Rows from block 2 of the image encoder of a small contrastive image-text model, named by matrix and row number. Rows with one number belong to one neuron. Each number is 500 + 50 x the weight over its row's rms, rounded and kept within 0 to 999. All counts start at 0. Numbers have three digits each. After the name is the row's rms in percent of the matrix's.
After each neuron's rows are labels from the 100 images, of 14848, where the neuron reaches its highest value: "responds to" is what is common among them. Only what is clearly more common there than usual is listed. The data: larger renderings of crowded toy scenes.
# fc1: MLP up (encoder.blocks.2.mlp.fc1.weight, 192x48), inputs 0-47
# fc2: MLP down (encoder.blocks.2.mlp.fc2.weight, 48x192, transposed), outputs 0-47

fc1.102 121:509453407567535594506535553363456519549559461521499566574476533618461466565465488492509506487497475466527484497451477419436489489482471446560558
fc2.102 103:497510455528518477376451489577569538485529582473449546514417533581462539506505503450418475476595470496519480466471544527449549407535458517434590
responds to: green object; hammer; ladder

fc1.149 097:479485427545509673535492458457530484503532534520498512588544482490473469548512393518550577508553528481434514381520483476432423546466501474500483
fc2.149 085:542476462419479576420431450537532515573486519528498508392501492548500589512570486532500414556483379429455561539469574533468459495513546538502527
responds to: yellow object

fc1.11 095:512492483484555570449402427503507554539555447535492488507515505618517504444526544489459567543474468481437455440632541432472387529520493523518448
fc2.11 090:466481515450417543556361508534465563408566462605527460436454512518484505574530493445455519446512495536518467494494520522433555461515486601571495
responds to: green object; hammer

fc1.93 047:420451395461436528545585501516496538533568546451398591518536521498467531428507481471505556529494477490427537599481590465455542475456458541477546
fc2.93 051:376568547537617515516499502479534529435527463544459593547509442437547446471434446522456399518507502523521545493542504462484480470457438470563582
responds to: arch

fc1.130 117:471494511494462483469531449467547438544483478403403603475544445453506551432487495536512501491547604491447497504525629418500515596563504528460534
fc2.130 136:422555594517597451445553471436574528487533530563586387491519512500403494478471511449508467486569472504587396451504525473489498524508464510516532
responds to: table

fc1.136 067:502490545435458480531534476535480502545560499460401509479483533525478663446619442524504601471455516430498566505454435440507479502493505536431477
fc2.136 067:454532562484534561452501481459524582427542495533446621471486442409510465551511434518510431427575526515538507478370459504541461495540504578472510
responds to: trophy

fc1.174 054:564500554500477514515393578508433597472533483511504459500532586464453493503426457431511512538499515585537547538481577424513533556436464497378461
fc2.174 054:540579520546512493457463455509467496471539482492386474494575505473535495440484539493472380436463534620485614540513553439591428526526513508472517
responds to: ladder

fc1.154 043:465497587433492526508594505455442480524579435548581408580518458473423561455437433533491509531512545466507473432575496500519445607481496512459485
fc2.154 050:386524514535540571497592473499499494532481546500472589441573461443495477452466501574503445532460392524461565509490468505473501482381443562512582
responds to: yellow object; its colour: yellow

fc1.12 095:529486559484516444476566420490505460480572482440479534470479501487521473462562478483503667513509477402517481520552527444519667455484474526473506
fc2.12 095:432490502502478592528459477525543509563470461606521529527545493458452596500557516391455570483555501553446428483392571490508508463446547441493454
responds to: ladder

fc1.133 104:515488551483496529477523563521561434546549522604415439461501526530475489577374419518451470536506486481436488548568453435610516474463426506511488
fc2.133 112:527534523469532502510492528530510552580445497468533492453418535476652556475422457519475511550488580516498530553440574448368491447487460477457440
responds to: umbrella; house

fc1.61 029:441404540523485472469520435513467506483651359464534560491524453559504531552454473520493536555476511572416523499526514481516537542519430526459430
fc2.61 044:353502488529552526509588424513503550482510507472461569505528475491505494420482572547476430529414439555499595575404518469543515557493484526537536
responds to: hammer

fc1.162 090:486536497484462496589523532580508406506531570442503648505518549535490531443483466509502546532504469432394520521435561458440464449546468562450441
fc2.162 089:447518520429482479474534567425604546397584492597494483497523527438404469532580528516516505506519458510589529420474510500504412491534447528464547
responds to: arch

fc1.122 106:523544471388458563454454580503445439434603527483552501482456553493457542505503538534550507427475515475472479498518577561403450442533456563560569
fc2.122 112:443529600587516566493495506465502448520522488589487427465508534510530467503507493476573565511460464444478438513492464430370479524578580428583465
responds to: boat

fc1.142 129:476589417549512502530571548475440544523585535600446524551558494518573421507467483493418455514424576471502542465500443473441418452556496482465485
fc2.142 133:459455535480486545548515493452451511461478558531425540519411512509484525499566471548463628460548481498454357428513592477487535435531550549562502
responds to: tree

fc1.150 101:511574557511511556362418483478552497478565513565557558467481383512461518532583462531609444452479509458436512499488527509485442487478518542441520
fc2.150 094:488526591538512520584581535425539426438466491495554553499423468474442453477484536513570499575599509500449510562464542472489413521496509379513466
responds to: candle

fc1.98 116:440510501545496517482458598502475555412544504527512585493527426474509464527584411477514573320452524482482540508513557521536516487430483545487485
fc2.98 096:427474507535516531553581499423490457520582374504487558415468427575533516561446523484550510457481476520432629515465499492488427501529471467551517
responds to: white object

fc1.59 136:516561458479494568478567525481426522535543466521420501519550574463572440481462547494553543486537390548528439486533540349544467512524484457485420
fc2.59 133:538436474398498482488461540508545516496396443572543476598550555436486504578536512412478535519569488400443514407521547508489517453541548544476514
responds to: hammer; ladder

fc1.132 030:408411463520405530443483483516516472493607600453572541454548482563486497507403437533533569559460548503447539542543553512466514475516528504428475
fc2.132 043:359509472504531547547532462556478486432517534506443579451554503474550501453522506500474409509431437532487611587438454454566529537464452452508538
responds to: hammer; airplane

fc1.81 095:486504471563521504496502432481420562570549507522527484505496544487456524492512527461410586495478478621498541590485496364539524543444513373482498
fc2.81 113:725511475538519461462476444513493525523474487462490463537489410484521564557464499496452436479536418527505466443562506461539512561441546502507497
responds to: ladder

fc1.78 089:482496481501501528473499473508624490510564511462525517502491530348395464515552524533469505609509489413486500503556484527522546435463520573512380
fc2.78 077:431482472477484493528518533481528453524523485542486517523549555694490480522416461535477482448532481530469578525397430511478599521437467493434480
responds to: boat

fc1.54 067:458455558463503557450446439525593557555550496491499401516512480627505493490548553493454509555420497552506468463495569436550519401528403515490501
fc2.54 065:432617542512419545473459525515451590484608487478466538507524520491514491536419498466407509409518504523550581556446473488485499504554409578489521
responds to: red object

fc1.48 100:486544452548467493495544442462429583472538602570470492488523504488557506482533479491524539504574466505488514353449612508509376536497431513474479
fc2.48 099:576395438471482452437505591575514495534456470478403513488540512502481592522612422547541489492444505491435576494537517498419528487546502534541449
responds to: candle

fc1.127 112:460490584457524500474505492499483471497512500554535499515497441496544568429506569471477510541528640518333445423512569471569493492500533543420460
fc2.127 114:358472565560514510480509480540549495476513488484621496436603539489463444553478515477489506559521430464577565502542450506548478459396473531448475
responds to: hammer

fc1.187 089:544489462534403544516425479450481503467574582547502463489445550499551602575488521438542625501520439500513461502517476383491500523441547453446504
fc2.187 089:626450521481564450459481458518521478470583533470404532522442494475460512584557473444472426554472466509474464539443499497619579490513460580466528
responds to: ladder

fc1.83 116:563461457560477528448472482439526447467525518497505435580516542407498539461471536501447512552644483523489379603554515476465566529437467504510500
fc2.83 120:573440411501464506533465469430460524584519483462473501524484518468459470529480498592484544451416510663541501499564597521486497411454520477538525
responds to: bottle

fc1.58 123:431462466582486583529516515401407492560541551446508499630507496550531521541554416494531521500519489462514557448528530462443474509456431482390512
fc2.58 106:493456481443518490481462406543509484483458586463507466442530480556602425419520469572475497541540508505537604561540593570387519504464517472498538
responds to: green object

fc1.180 045:419498527475507504406486446495470610412620439514485516500533505511521524561512547471560521519487433522421475470583406477577485482520495446522586
fc2.180 044:404568455525545440608553456529476531486578462514461417449432460524451523564483502556510450532437445436521523552496553511565554527448536492594531
responds to: hammer

fc1.171 052:441545582351496495473539519483532402556564453558556351510481527575525500521498443548435481513540541496519443501459439470520518501504502541514502
fc2.171 071:412581588591565541510500485532508526592493478500466569451535490528542537394446466548512422478432486502502483599460438470450529475493431433517511
responds to: umbrella

fc1.157 062:478527466523485545483565535415497524480595493541521479656488542483428539470454446533451584471451524452457489431516526506549413589467498429523536
fc2.157 062:508540544453486538423542493521522474536504482508471496414452536473541541562537445598442484540526335456461517451491450604486518489446576526511571
responds to: yellow object; its colour: yellow

fc1.38 103:443505448502494491488587483475473568497510491472506531494534540529517600483480459500514428467371531469609551490368504441616537489478469498491566
fc2.38 112:447474499513475574519434560548399438517512499503480517510550563447542465472494498537442564440468534559551528491431563537555412383481585551488432
responds to: snowman

fc1.15 054:535562472550540538506501472450432473498622536503450509519429533536517535445540524511456460486519496588531506530468621389530532523409529428432439
fc2.15 068:669498539575613515440502437567497503484546456478457504543527440416505435484529525475422486437470463470451530420504540476529505546516544508542490
responds to: ladder; table

fc1.134 096:452587369565498538539492445482518537480511526369592508494508541452532596435420500504452490527490452486521487515488594451552516453476490554463527
fc2.134 116:498424486488533483458451522538477545464556488484394542538493527443578452489507445516477571557414550578507598584475464411485574515513543419445491
responds to: tree; largest object: tree

fc1.53 092:506608483555457548411473454410479549519589464572530468436490424492492511524521481539575449518497508453471518494504494485466497509517636566388514
fc2.53 076:440556590516475576500524561504548543428421447511526484546491472447601463452493542448529475604545489537536427542435533482502441565486418455446467
responds to: blue object; ice cream

fc1.125 041:445462607450537543546486469528500497473592368449505526442491395555510508521545547573559510494506520559538485447437535524507475555388507483461472
fc2.125 048:432537508541581503452609465598516570494525492471479507482515461453512433464418551558520584475438505534406550462451491501559550523494477452587427
responds to: lamp

fc1.19 108:490452543412490580518471563496469527517603490467509480487434594491500516501455472544513482429496402436473537476524475492616476442528459588463607
fc2.19 100:438560476506540515534504429437454504531427533546482547442435539483504567467363473564546500501521549461508392553489515535479501433577586504573530
responds to: purple object; its colour: purple

fc1.16 111:508534384566541469570497437494457577546566515561519490487528468485504519499457517513481402506481623507524578430426578519502413462488448521490434
fc2.16 115:501470501462491397442448600516501536526497455526467507524527504465494615469572494430528595443470575458453505469474643490473482469513556533458437
responds to: tree; ice cream

fc1.137 158:549437576447490522512478542497506410406579520500480491429528435498484469526532463562492546595502470582511438488579420481641472500453494484520487
fc2.137 149:552525450431575454510493492517545543488449529454486529504421511511544447407475448560578554575409628449505539537486521425453585493497518459510470
responds to: lamp; tree

fc1.141 122:511415399482452422559566499499473503467579449472514533475535499564436462486448503557531541483658499483423519538495480465547617522496495465494500
fc2.141 146:556430414473438485527515536418494492444429527512402492541478512515544442542495541539463501457445503588502529516602469595564427538539450521486591
responds to: snowman; bottle

fc1.163 094:517526524551502562370518528422433546532507525566529548499513511373465529491471503519509507467563479492543470482551522405470376545533531565417517
fc2.163 091:560471446440461449562515521541500541423424503536430455535584563430493541467507465637465505525579470450502552464551495535422478506516438579472515
responds to: blue object

fc1.34 146:517502496478481384509484517462573513447605524495510546538484383551568505459381469474488523489546497508490447671521519496514494509495502482503431
fc2.34 129:541514497452534644468476572452468509510494550507433500489419402524496457441578513445476458438460472518522494567513469619552493562508477591512485
responds to: yellow object

fc1.85 066:501464581528432435497404478500498399488584553487505470425474503464491548411476522508535572483541568463461507536433597478441597499488489581509472
fc2.85 069:387509446525538529551458504533560531437577519553445484473485484497444485432540549503416524511477504547478448475382607449466507455477515522609553
responds to: hammer

fc1.191 089:513457508467504480315490428551478581481573572468524556535559473488534499485473468475572533580469504502469565484438441440561476500440529518487556
fc2.191 093:452532464548485486669533550507495529465539529460534477434446550513567513509490489501445487480417472552531577557392460402511470503467468563475556
responds to: red object

fc1.176 079:485455545483507420532558472412472589512573420494533577494496459636493501527432487429534531479530505514565523429564509426459462478563462520429506
fc2.176 072:519446360536530433494526533496541537451563431572420508537554414576498421426487570503536543530561490475552529507497525496457476453431434457518497
responds to: hammer

fc1.39 107:489477390510522504501496483516487505565578487413427551542511470508583613489538485358536552455513562468470528523527546464483478503443571477409505
fc2.39 115:394591510479554518482533419455530539446562488417522523514449510503525415502498439499505505473477579554609403501517504453520534514541431451513598
responds to: trophy; barrel